config.toml
crop_scale_min = 1
color_jitter = 0.1
moe = "soft"
slots_per_expert = 2
layers = 8
positions = "learned"
warmup_steps = 4000
Rows from block 5 of a small image classifier, named by matrix and row number. Rows with one number within an expert belong to one neuron, the router's apart. Each number is 50 + 12 x the weight over its row's rms, rounded and kept within 0 to 99. All counts start at 0. After the name is the row's rms in percent of the matrix's.
Before each expert's rows are labels from the 100 images, of 14976, where the router gives the expert most weight on average: "top examples" is what is common among them. Only what is clearly more common there than usual is listed. The data: drawn human figures in many poses.
# router: slot weights (model.blocks.5.mlp.router.weight, 8x384), inputs 0-191
# up: expert up (model.blocks.5.mlp.up, 4x192x384), inputs 0-191
# down: expert down (model.blocks.5.mlp.down, 4x384x192, transposed), outputs 0-191

# expert 1
top examples: blue trousers; blue top
router.2 110:64 32 39 61 41 33 38 53 57 71 46 45 54 60 48 37 47 54 52 47 55 75 57 52 42 47 60 60 60 40 33 65 44 42 40 35 71 51 54 39 43 61 59 52 44 54 54 43 45 41 36 60 40 54 58 53 35 54 44 49 43 50 29 45 44 55 52 71 41 64 45 51 64 40 59 32 34 49 55 53 25 66 48 34 42 52 63 42 58 37 43 64 42 70 29 55 61 42 57 44 40 73 37 51 32 56 50 55 58 68 38 44 60 52 42 42 60 84 73 55 47 59 38 64 60 50 67 42 54 45 63 46 50 40 41 40 47 45 33 57 63 30 29 46 41 42 49 47 42 67 43 39 43 54 50 55 58 31 36 51 64 77 33 48 59 20 68 30 44 50 55 39 28 52 48 52 46 43 57 45 32 59 55 64 40 45 59 67 36 28 49 47
router.3 120:54 36 44 60 31 41 40 47 43 67 53 52 70 55 56 64 48 58 47 38 43 63 56 38 43 43 32 51 67 62 59 40 49 47 69 45 42 59 40 35 56 63 57 31 64 49 41 44 61 46 57 48 67 50 62 68 65 54 68 43 55 54 32 51 48 38 71 49 72 50 63 44 42 43 51 55 40 38 32 66 41 45 53 25 44 49 53 56 56 48 43 57 70 58 63 56 49 29 43 54 75 56 60 62 50 42 49 60 57 53 60 25 36 48 61 55 37 47 55 41 66 45 37 60 45 38 30 52 74 68 38 58 37 62 51 37 56 55 50 84 61 27 63 63 39 45 31 49 45 41 61 49 72 55 71 53 44 61 67 58 48 58 25 24 35 52 58 37 58 50 51 61 60 34 70 31 44 61 30 52 46 30 49 63 44 54 49 65 26 33 77 57
up.1 091:53 36 53 53 22 64 32 59 48 58 63 42 69 45 62 57 45 46 47 54 49 59 59 46 57 60 41 46 63 62 50 46 41 69 61 34 40 53 27 41 53 62 56 42 48 64 44 43 65 63 67 47 59 42 73 71 58 44 62 48 51 71 32 45 60 39 62 34 53 66 50 36 50 48 46 42 40 47 33 67 49 45 46 30 36 52 41 50 66 51 51 53 67 39 72 64 53 34 32 55 70 50 54 61 63 38 55 57 58 57 46 21 31 64 55 67 40 41 63 34 73 19 39 61 46 40 39 53 68 55 34 51 31 61 48 47 64 59 45 81 52 41 54 58 46 54 55 46 43 32 61 44 59 55 73 50 36 69 59 50 17 60 40 43 29 67 43 62 58 46 52 58 70 23 69 44 46 60 30 47 71 33 51 55 38 63 57 49 36 47 58 41
down.1 097:51 56 54 30 68 59 49 53 62 64 43 57 28 46 32 36 58 40 45 54 44 41 39 71 42 37 41 52 51 55 45 46 42 37 25 52 31 39 61 50 50 28 39 57 54 61 49 62 46 54 52 70 24 45 38 41 49 50 48 48 38 42 58 52 51 42 34 42 56 41 40 72 43 69 54 48 69 51 63 35 51 61 49 71 57 47 55 46 39 54 62 56 40 40 59 62 51 60 56 48 37 55 42 51 41 63 44 57 45 40 65 74 58 47 36 55 51 62 33 56 47 66 64 70 57 75 54 41 39 47 61 63 69 45 54 64 54 49 36 45 40 57 33 23 76 43 68 59 66 60 43 47 42 45 38 40 70 30 38 50 60 43 80 52 61 53 55 56 31 53 41 46 46 65 29 56 62 32 46 79 43 70 51 41 46 37 54 41 60 63 37 44
up.2 100:34 58 73 54 37 31 28 59 35 72 60 61 57 56 43 53 71 56 58 58 35 57 34 35 29 49 54 50 39 42 43 60 51 64 63 53 60 62 43 55 50 73 40 54 60 44 34 48 54 44 61 58 71 57 49 59 37 30 51 41 44 56 62 57 65 69 45 75 31 49 48 41 55 57 58 65 58 68 56 40 46 52 66 54 40 57 68 48 26 44 58 63 54 38 42 39 34 47 44 44 46 52 52 48 56 49 34 38 57 61 47 49 33 51 57 57 44 64 43 30 28 36 46 54 38 52 29 42 45 51 57 44 37 51 59 53 41 53 44 25 45 50 48 45 35 58 48 73 34 73 56 24 54 43 47 52 63 40 36 31 34 51 44 30 35 49 47 46 50 56 58 53 62 48 27 54 66 35 57 46 41 59 71 53 37 66 58 64 56 31 46 35
down.2 100:43 43 53 27 56 65 63 49 63 58 56 48 53 32 54 39 76 51 24 49 36 57 55 65 67 75 36 46 33 27 37 43 45 51 54 32 42 65 52 51 49 68 45 59 53 42 37 42 47 52 51 54 59 52 58 63 45 42 78 51 38 55 34 56 68 54 56 54 63 53 62 38 57 56 45 68 46 50 38 42 45 52 74 35 47 46 44 59 48 47 65 28 60 65 46 37 45 57 33 31 53 56 39 48 33 66 63 53 45 57 40 60 38 65 63 57 34 66 48 62 40 44 48 38 59 48 66 23 42 25 22 63 60 74 57 46 54 34 35 45 52 42 39 59 46 57 75 61 63 59 64 55 46 43 69 41 66 52 50 27 72 39 59 52 45 46 61 52 34 33 34 36 53 46 59 39 61 66 82 41 54 54 37 57 28 47 57 50 47 34 52 68
up.3 098:55 46 50 68 29 40 57 33 56 57 68 67 62 55 51 38 68 64 57 67 53 56 59 58 56 66 65 56 60 67 58 53 50 43 55 43 57 37 45 37 53 51 65 56 47 42 42 50 39 33 63 49 34 45 42 43 61 62 42 56 42 30 41 40 24 61 52 54 47 55 49 40 77 34 41 37 38 49 40 56 51 77 54 30 54 51 39 46 31 36 55 42 62 45 34 39 53 68 40 48 53 51 43 54 60 45 42 60 43 71 44 53 44 53 57 59 33 34 46 65 55 46 68 41 33 36 35 42 67 53 45 43 56 50 53 55 34 50 56 50 32 42 66 51 50 37 49 54 56 65 48 54 64 59 57 40 46 39 44 55 48 40 31 73 65 67 54 35 42 60 53 44 31 84 50 60 30 27 39 62 57 52 87 53 40 62 33 68 44 55 68 70
down.3 101:59 60 83 40 27 61 38 67 34 60 41 60 44 85 53 38 35 49 55 42 74 37 49 73 26 52 49 76 63 45 59 29 54 42 48 64 45 52 32 45 38 43 29 53 62 57 49 46 51 63 29 32 56 45 77 42 63 36 45 43 45 25 48 44 42 49 60 47 50 40 75 61 34 61 47 60 57 68 72 68 44 45 23 44 45 50 37 34 54 49 51 46 13 52 38 51 66 46 53 38 38 75 23 70 45 42 47 40 47 60 66 59 37 37 52 33 46 31 60 49 49 64 48 75 53 61 39 61 48 56 41 20 68 40 38 45 48 47 70 37 47 41 39 60 53 45 49 59 67 51 65 57 64 54 36 61 38 43 51 43 40 42 33 42 52 39 64 53 58 33 46 58 46 43 33 68 54 45 16 40 65 48 36 42 35 48 54 46 70 44 60 54

# expert 3
top examples: white top; white trousers; grey trousers
router.6 088:49 50 60 46 26 44 28 39 46 79 41 45 61 56 42 42 74 68 64 38 45 73 34 51 70 44 43 63 47 71 67 57 46 48 29 56 50 28 43 63 47 60 54 53 70 45 41 33 74 57 50 52 49 41 56 45 66 54 57 36 67 35 35 42 58 64 63 64 67 47 53 55 31 54 55 40 65 59 33 54 26 60 53 53 70 31 55 46 55 34 41 47 54 52 60 36 62 53 39 31 38 71 50 56 38 48 45 60 50 41 57 45 59 46 47 58 44 49 81 56 63 54 51 49 49 32 34 44 62 76 60 30 57 60 33 73 31 38 59 46 55 37 45 67 40 38 59 45 55 60 51 35 49 42 68 64 60 22 40 32 55 50 51 37 56 52 50 46 41 50 47 56 48 60 40 53 43 63 36 56 26 63 69 72 45 70 48 46 21 65 32 54
router.7 096:52 37 37 54 41 46 20 63 49 52 70 56 75 67 38 58 61 61 54 36 37 66 53 38 65 43 37 59 63 64 76 55 37 44 38 51 55 59 45 43 58 37 71 47 37 35 36 48 58 52 64 53 29 48 53 38 64 67 58 36 49 54 42 44 60 29 73 62 62 44 42 65 20 65 45 40 53 46 30 60 49 60 58 51 44 45 47 41 54 30 42 57 53 73 43 31 62 43 38 49 48 41 55 64 47 56 50 56 43 48 44 53 35 34 57 69 34 76 52 25 73 51 50 51 37 40 40 30 73 62 76 47 24 46 64 61 46 45 48 65 50 52 39 61 44 47 56 58 49 62 78 50 55 39 46 64 51 51 42 70 65 47 49 51 45 34 54 45 61 39 31 53 58 55 30 53 49 47 44 29 43 53 70 56 31 28 42 63 29 38 62 49
up.1 101:56 51 34 53 63 30 52 53 30 51 45 34 59 36 38 54 73 64 41 51 42 72 33 56 49 57 46 57 67 49 46 54 52 49 43 53 41 44 50 34 60 42 46 20 44 48 38 40 36 56 55 50 61 28 40 62 46 55 49 33 52 36 52 42 56 50 65 53 39 57 40 57 31 43 44 41 34 61 47 52 59 62 57 32 40 65 58 62 46 31 60 39 33 36 31 37 56 55 55 51 36 44 46 42 36 42 50 47 58 55 70 63 23 36 60 59 39 49 24 58 52 40 42 64 45 23 59 56 54 57 59 47 53 35 60 23 75 32 42 28 52 43 62 31 43 58 29 41 60 54 52 37 38 52 49 48 48 38 49 69 40 53 26 58 48 42 40 46 49 47 44 41 58 54 29 49 41 51 68 47 72 85 68 51 59 60 60 42 44 62 31 42
down.1 101:60 49 43 31 70 53 59 60 47 51 53 58 66 35 48 73 72 55 50 61 61 70 34 24 61 59 32 48 38 51 38 43 80 50 30 49 32 57 51 35 56 58 35 48 54 46 32 43 41 47 37 59 66 54 41 66 45 40 52 59 48 48 54 56 45 37 35 49 40 49 44 44 51 45 50 62 43 58 65 59 55 59 52 33 70 70 48 43 58 47 57 59 62 64 58 42 40 44 47 57 43 63 65 47 72 55 63 49 40 54 41 24 46 63 60 55 36 38 49 41 49 57 45 50 51 44 47 54 43 52 46 42 49 65 46 61 66 58 61 31 49 65 64 56 43 49 58 29 62 37 57 44 48 42 39 63 47 40 34 48 61 47 40 21 48 62 28 53 48 43 67 31 23 75 62 55 57 60 71 64 55 41 53 51 39 41 59 52 52 58 26 39
up.2 121:52 56 44 69 49 38 53 51 53 49 49 47 45 57 47 46 33 62 49 55 55 69 43 61 44 64 66 52 37 32 33 65 52 52 43 44 77 59 40 55 25 78 43 42 58 30 52 57 41 44 43 49 53 57 42 65 50 43 36 39 44 57 50 41 39 57 60 75 54 67 65 37 84 50 64 31 48 48 52 67 27 62 70 50 64 42 68 43 41 42 81 56 55 66 43 55 61 45 58 56 45 72 47 35 36 58 50 48 46 62 58 49 63 59 52 29 60 57 70 58 49 47 49 54 63 39 54 50 41 39 58 54 59 37 28 44 46 35 35 46 63 37 37 50 57 31 38 60 49 79 37 47 51 40 70 43 64 44 38 50 51 65 40 25 54 27 51 33 68 59 58 40 15 59 48 43 51 39 59 62 44 58 66 57 52 47 59 59 43 45 52 57
down.2 112:54 55 37 49 49 26 46 59 31 52 35 40 32 39 48 42 66 69 61 52 39 58 53 53 30 47 23 53 47 15 42 61 42 28 51 33 66 56 34 59 40 41 41 55 26 41 45 43 52 39 53 58 49 41 61 60 47 48 42 50 51 46 39 50 58 57 64 50 49 72 66 44 39 45 60 55 68 52 30 53 31 68 54 52 49 31 51 47 43 37 49 39 39 41 44 61 45 40 53 43 57 62 39 47 38 49 54 76 44 69 36 78 68 64 70 46 65 78 64 59 44 67 49 56 49 47 46 45 44 37 43 48 66 51 40 37 49 35 40 48 37 40 46 59 50 67 37 44 36 55 32 62 45 53 56 35 67 47 40 54 81 69 35 45 55 30 42 49 58 59 40 53 22 57 40 52 40 47 67 38 69 66 66 88 43 70 68 47 48 50 43 60
up.3 098:50 40 40 36 42 78 74 47 65 51 45 68 57 76 57 42 42 66 38 67 29 33 40 45 57 29 50 48 28 56 34 57 74 56 58 40 46 58 57 49 44 43 48 64 66 57 63 48 44 51 79 55 68 57 44 50 37 51 56 41 56 42 37 47 58 48 31 53 40 49 53 37 54 66 37 31 54 63 41 43 61 74 55 64 32 68 63 65 59 72 60 27 30 42 55 33 54 60 67 52 45 35 31 56 63 66 71 58 61 71 58 61 53 63 25 49 76 63 45 52 30 60 34 69 47 50 49 32 51 49 45 60 59 68 52 56 60 39 62 57 37 67 50 74 47 78 74 39 51 67 56 48 47 75 36 46 31 42 34 38 47 49 49 44 64 53 73 53 60 56 44 62 50 67 61 45 61 64 52 33 16 38 53 42 54 78 30 46 65 51 54 34
down.3 095:66 65 46 44 26 52 56 71 57 46 70 57 59 42 46 55 52 65 29 37 34 51 47 56 47 55 62 38 51 57 45 48 45 40 53 35 47 63 20 50 53 57 48 32 50 48 43 45 33 49 42 49 90 67 34 49 46 46 26 35 26 54 59 50 65 71 61 41 50 51 51 47 47 65 57 56 55 44 58 63 43 38 47 79 41 48 41 54 46 41 56 69 55 65 54 38 47 46 45 66 44 40 75 42 71 57 42 36 53 46 69 40 62 67 50 50 66 48 40 57 60 24 41 53 61 61 50 42 31 35 65 45 79 46 48 36 34 41 32 50 66 31 37 60 46 14 51 63 57 64 29 41 48 55 58 33 56 43 38 48 34 50 54 47 61 53 43 53 52 44 31 32 51 59 48 47 72 48 46 41 63 50 51 58 52 50 45 54 57 42 65 45

# expert 0
top examples: purple trousers; purple top; grey top
router.0 092:42 48 36 32 74 44 36 45 59 66 37 23 52 65 23 39 52 62 33 24 29 39 39 34 54 30 46 51 57 50 61 40 72 46 55 74 74 52 79 48 41 35 37 44 68 54 45 51 47 57 49 56 63 72 57 38 58 77 45 42 69 34 38 25 49 58 71 41 58 50 43 76 55 45 66 42 59 41 50 48 22 43 48 60 52 40 50 69 35 58 36 59 50 65 64 64 53 53 49 46 53 47 40 45 47 55 32 35 45 55 50 54 66 46 49 47 50 48 42 59 54 52 56 58 49 53 48 53 40 55 46 46 59 50 46 72 60 73 56 62 50 64 36 61 43 58 56 52 60 44 38 46 47 59 40 59 34 65 54 36 60 37 48 69 47 35 55 42 45 36 74 41 59 48 41 49 57 46 44 55 30 41 40 53 53 59 43 42 44 52 37 46
router.1 089:39 46 34 27 56 48 06 46 49 61 42 24 45 78 34 59 57 65 40 18 32 55 38 35 63 39 40 65 70 50 54 40 76 25 63 70 67 52 72 45 45 44 48 43 70 44 59 38 49 48 46 56 54 61 46 49 52 57 47 43 51 47 40 37 52 68 59 38 58 42 28 66 48 39 90 40 52 43 45 44 32 56 46 62 47 56 64 55 55 43 29 65 55 57 54 58 56 27 66 56 51 54 52 47 40 53 30 52 37 50 64 49 51 42 56 44 49 40 31 56 65 55 58 33 56 41 59 51 36 70 36 39 63 59 39 50 49 75 53 66 46 61 39 56 39 62 37 60 65 52 50 51 67 63 41 66 46 61 63 45 59 41 71 65 25 49 64 39 40 43 71 45 54 48 49 50 47 54 62 77 31 42 32 44 42 65 45 32 45 53 37 53
up.1 098:60 42 54 71 48 64 46 29 52 54 71 62 69 40 50 60 57 44 51 54 50 53 32 65 48 48 51 44 62 50 63 50 53 52 41 37 39 61 39 42 44 51 43 40 12 57 40 47 48 51 68 46 61 29 27 43 57 60 60 54 34 61 67 37 50 46 29 44 46 59 39 43 38 54 34 50 71 50 48 31 58 44 68 45 36 41 66 48 76 51 58 56 60 58 52 31 47 57 31 54 55 52 34 56 57 60 51 59 42 47 47 62 32 56 41 47 49 39 36 30 47 52 42 48 29 50 55 62 48 24 72 47 74 43 43 48 43 45 47 44 57 47 37 41 75 30 64 32 68 56 34 55 23 45 59 37 51 57 57 40 61 42 65 53 46 63 56 70 63 79 54 47 42 55 51 69 67 64 18 38 82 45 49 41 48 75 61 38 48 39 38 50
down.1 099:68 51 46 41 65 46 46 68 76 53 35 64 54 30 40 56 35 66 50 43 54 47 34 59 49 50 63 38 32 47 52 45 45 65 52 51 55 44 54 43 46 52 42 55 77 42 52 31 65 48 39 42 94 52 58 62 44 47 36 46 47 31 63 34 62 52 42 42 39 55 56 37 54 42 52 49 73 52 51 59 32 69 24 49 49 31 53 49 39 61 63 52 30 36 69 54 62 60 69 54 49 38 44 48 42 59 53 65 42 73 54 49 39 50 35 51 50 28 43 63 49 66 54 75 50 44 64 56 58 16 61 35 60 45 49 47 61 59 54 38 47 19 60 54 57 22 54 46 40 53 38 71 49 44 51 37 60 52 48 49 53 63 72 59 37 52 46 49 29 46 35 61 71 65 47 39 26 36 63 53 62 46 63 62 63 45 46 45 47 58 47 27
up.2 100:60 64 35 55 50 70 30 37 60 46 46 48 52 59 34 54 47 43 51 75 47 49 44 39 63 49 49 57 61 39 57 39 53 58 60 41 69 22 51 61 41 47 61 46 51 64 51 55 57 65 45 82 61 42 50 63 63 65 67 55 24 43 57 32 58 44 58 37 82 49 60 62 53 55 40 56 66 61 58 58 40 45 41 37 68 65 64 60 49 28 38 67 55 47 79 58 29 56 45 46 51 38 52 73 64 47 43 51 33 80 31 48 33 58 59 64 44 39 47 42 82 34 21 34 51 40 61 41 47 44 50 41 60 51 52 48 42 61 44 45 77 51 74 46 37 71 62 51 20 31 39 54 43 69 33 50 61 22 56 64 58 48 41 53 47 51 37 46 61 25 39 53 48 60 36 42 46 44 37 44 37 60 48 18 44 63 45 28 59 42 49 41
down.2 101:49 56 50 44 62 40 56 45 25 46 41 62 49 66 33 47 82 52 42 52 48 45 48 64 41 65 75 26 35 35 45 40 45 65 54 57 40 35 47 52 30 44 44 39 41 19 37 48 42 42 37 68 57 48 42 37 41 32 36 65 33 61 44 57 59 74 45 39 43 43 66 44 62 42 37 32 60 54 74 55 57 42 73 55 63 36 55 58 55 58 32 61 43 54 29 43 43 50 57 55 69 58 27 37 67 57 42 50 53 52 30 34 49 66 42 36 51 72 42 51 82 53 35 38 66 49 58 54 55 43 47 58 55 38 33 46 52 54 59 53 67 72 57 54 43 49 49 33 54 54 49 69 34 32 51 77 46 58 76 44 52 62 46 72 65 18 59 48 35 59 47 37 80 45 31 52 54 48 48 40 62 53 67 50 47 76 65 49 70 61 68 52
up.3 110:38 71 76 66 43 53 37 54 47 69 53 30 19 59 46 55 37 37 53 65 55 66 32 38 53 53 31 65 76 58 53 54 54 32 54 54 40 59 52 64 64 57 47 59 57 71 54 42 49 51 54 47 31 43 39 22 54 42 60 80 54 70 65 31 55 48 60 44 58 37 37 59 42 56 44 33 49 33 42 64 58 39 28 55 44 67 22 57 64 36 43 50 53 38 63 34 49 50 44 46 63 29 38 48 58 41 49 69 65 42 50 60 49 43 42 64 48 43 50 65 52 57 50 41 56 43 65 43 48 39 46 59 53 41 85 55 33 39 46 43 33 48 64 36 29 40 40 54 38 53 45 59 58 45 70 26 64 75 56 49 66 30 51 51 54 45 18 57 25 42 45 78 67 64 40 57 52 59 57 61 38 64 37 64 70 37 44 60 56 49 49 48
down.3 102:56 74 31 58 31 61 61 43 48 71 47 52 24 58 65 41 58 64 55 39 51 65 51 53 27 47 61 71 63 43 56 56 42 29 52 51 35 48 77 61 23 60 33 58 34 51 63 58 47 48 54 46 29 46 47 48 55 50 58 36 54 45 49 32 46 28 32 59 77 51 66 43 49 46 59 86 60 26 57 61 53 50 49 62 63 32 45 49 37 32 44 45 45 46 56 70 51 61 42 68 64 56 46 53 70 55 60 40 49 53 44 33 66 69 55 47 45 62 60 59 44 64 39 66 54 51 37 51 41 51 63 52 45 51 34 70 61 34 53 44 37 63 54 47 51 57 55 46 34 60 35 76 61 46 83 47 55 37 33 67 61 73 62 45 37 54 49 62 63 84 17 53 51 45 31 67 54 47 66 66 58 54 69 57 45 66 47 56 45 60 62 39

# expert 2
top examples: green top; grey trousers; black top
router.4 102:53 47 53 31 42 53 35 59 60 49 43 33 52 57 66 49 58 68 43 54 56 65 42 44 54 48 52 47 50 64 48 65 56 52 60 47 63 37 49 29 41 49 42 30 44 56 35 23 65 45 62 57 35 38 67 45 54 58 49 29 37 57 56 32 79 42 61 59 35 52 39 72 60 36 56 52 63 54 44 33 33 64 42 38 33 59 40 42 44 61 40 54 55 44 43 33 29 59 51 41 59 55 48 56 66 61 45 61 61 67 50 44 34 27 46 50 50 43 48 41 52 55 44 38 51 71 45 26 58 46 55 13 43 57 57 42 38 61 68 64 36 45 49 62 45 34 77 69 39 59 54 51 58 66 29 43 79 45 44 43 31 54 38 48 57 35 65 32 43 48 44 38 72 40 48 41 64 53 45 40 27 40 61 64 47 77 59 60 51 37 40 53
router.5 098:57 52 46 62 43 55 43 56 44 74 67 65 63 36 59 45 59 41 45 33 58 48 46 71 48 53 37 60 57 38 50 38 43 50 26 34 28 35 50 38 44 79 67 79 54 50 56 60 46 70 32 69 45 62 37 42 46 44 55 47 44 63 27 56 43 47 33 43 45 33 51 51 62 38 50 52 41 51 64 44 61 49 57 47 53 57 54 48 59 42 48 46 52 35 63 40 50 64 41 56 43 49 54 70 34 65 61 40 41 40 66 25 67 52 19 62 59 69 42 52 42 41 54 54 58 52 42 40 62 48 66 48 20 60 31 57 45 61 44 59 53 47 31 41 45 47 70 34 82 64 43 51 28 48 60 50 42 33 37 54 43 76 38 41 54 47 57 55 39 49 53 67 41 56 61 38 42 45 38 57 27 70 54 40 48 34 38 37 55 54 61 48
up.1 101:49 46 79 53 64 47 32 47 47 26 60 50 57 41 57 63 64 54 50 35 34 69 36 28 35 56 53 48 46 29 54 49 46 61 65 50 47 81 44 44 66 42 62 49 67 74 41 61 61 35 47 52 27 46 50 73 64 40 64 45 45 57 47 48 52 33 49 46 46 49 45 36 48 49 40 24 64 29 62 52 49 47 45 51 52 27 64 62 47 24 48 45 63 70 36 37 65 67 48 65 47 43 53 44 72 62 57 52 44 67 56 49 35 36 60 34 53 41 65 53 49 53 44 58 57 33 54 75 49 32 52 49 67 54 45 18 47 70 39 42 48 34 44 77 56 49 66 34 51 55 44 49 64 46 48 61 27 50 72 54 32 49 54 44 49 49 38 17 46 42 52 65 50 50 59 31 51 56 63 46 50 48 63 60 64 46 64 43 25 64 42 69
down.1 096:56 49 26 43 56 63 53 60 54 68 50 43 60 62 56 42 55 71 53 58 51 70 53 28 49 36 27 84 44 45 68 45 19 58 47 32 36 40 49 52 52 58 61 43 36 44 34 61 42 42 39 56 55 49 58 59 43 57 66 52 52 55 57 63 55 51 42 16 49 32 38 54 41 54 31 46 44 49 51 64 70 21 62 21 56 31 68 42 49 53 37 58 46 69 54 48 45 54 53 64 52 59 63 46 55 31 53 34 32 62 57 44 27 43 57 53 41 39 52 59 31 63 39 64 41 53 23 67 52 57 46 40 48 35 57 57 62 50 42 51 66 42 49 53 38 45 40 41 31 46 54 41 81 78 44 55 60 47 40 47 60 24 25 59 42 77 41 40 33 41 48 69 63 67 50 63 60 58 47 48 35 47 55 47 74 57 49 41 48 35 64 45
up.2 095:23 40 54 51 56 49 56 35 42 55 31 50 44 61 62 58 33 58 56 46 44 30 44 45 43 50 26 58 41 46 62 43 36 45 51 43 71 53 58 39 50 33 75 45 71 62 39 31 61 46 48 68 56 67 52 63 38 40 40 43 52 26 59 53 55 58 57 59 67 38 62 26 28 39 50 57 66 50 69 29 32 47 58 62 39 41 74 57 40 72 37 34 59 36 68 54 28 47 53 62 44 48 58 49 66 53 44 84 39 54 56 64 65 40 60 53 58 62 61 39 45 54 34 44 56 46 35 60 51 32 50 44 53 58 58 62 55 51 52 47 54 55 48 32 54 25 59 50 35 20 66 46 53 42 70 72 52 52 46 58 51 42 55 51 55 50 54 39 44 39 36 75 61 48 35 62 48 41 40 51 33 59 68 49 73 45 57 51 44 70 25 45
down.2 097:29 33 47 45 41 43 63 68 27 41 60 40 55 34 28 33 49 60 39 49 54 68 66 61 57 60 44 43 70 45 59 59 47 40 46 50 49 30 57 60 52 55 26 65 65 55 41 54 58 35 58 60 51 58 35 40 45 48 50 53 50 50 52 69 39 44 45 51 65 42 37 45 60 72 40 68 63 56 46 46 50 18 63 69 48 34 44 37 43 34 21 66 35 35 63 71 49 53 54 37 43 48 61 53 61 54 33 52 56 35 41 54 44 55 42 32 59 59 52 46 59 52 52 60 47 50 42 69 50 60 68 41 64 51 52 48 67 52 43 42 80 41 39 37 39 63 56 58 54 41 41 58 59 55 32 69 37 35 34 46 45 44 54 30 56 51 32 70 47 41 71 46 60 41 48 55 43 32 45 58 41 68 53 35 44 49 34 55 68 57 50 60
up.3 116:44 51 50 48 68 43 56 41 42 69 33 50 60 55 32 26 45 64 42 63 30 47 26 32 63 52 41 57 40 52 78 36 32 34 54 59 52 62 70 46 37 54 53 52 26 55 21 51 54 50 42 56 39 31 53 60 62 54 57 51 61 29 60 46 49 58 59 61 58 65 68 50 35 72 44 27 54 59 44 49 36 45 50 59 66 44 45 51 43 43 52 62 49 34 58 61 60 49 34 33 32 66 49 53 49 41 45 45 25 53 39 51 62 38 56 40 46 95 78 48 41 57 45 57 47 45 48 44 44 71 42 43 47 69 42 41 60 42 71 46 52 39 52 47 57 64 44 58 38 47 50 34 49 54 46 40 31 50 72 38 56 49 58 48 37 62 40 47 42 72 51 68 60 51 34 31 62 63 48 58 47 48 58 46 50 57 71 37 39 60 55 34
down.3 111:69 56 52 52 37 45 56 44 50 71 48 46 53 48 59 58 48 68 79 42 56 51 57 44 42 61 35 75 70 35 64 55 48 60 53 46 49 54 66 35 48 46 62 49 62 68 45 53 72 53 53 60 31 57 61 48 61 53 48 62 67 33 52 49 52 55 56 63 41 62 73 44 63 53 50 16 53 68 56 48 30 56 51 69 76 65 45 55 55 54 43 53 36 36 51 58 60 64 37 31 57 66 21 49 53 45 65 40 37 40 60 32 53 58 52 73 59 43 54 34 33 59 44 50 43 43 41 38 50 58 53 51 50 56 49 30 28 27 59 32 55 54 54 57 44 58 48 66 61 61 49 37 56 62 48 62 39 49 61 45 55 53 52 31 37 62 38 39 44 56 41 67 56 55 54 53 68 59 49 40 47 38 45 69 47 47 59 37 54 65 40 23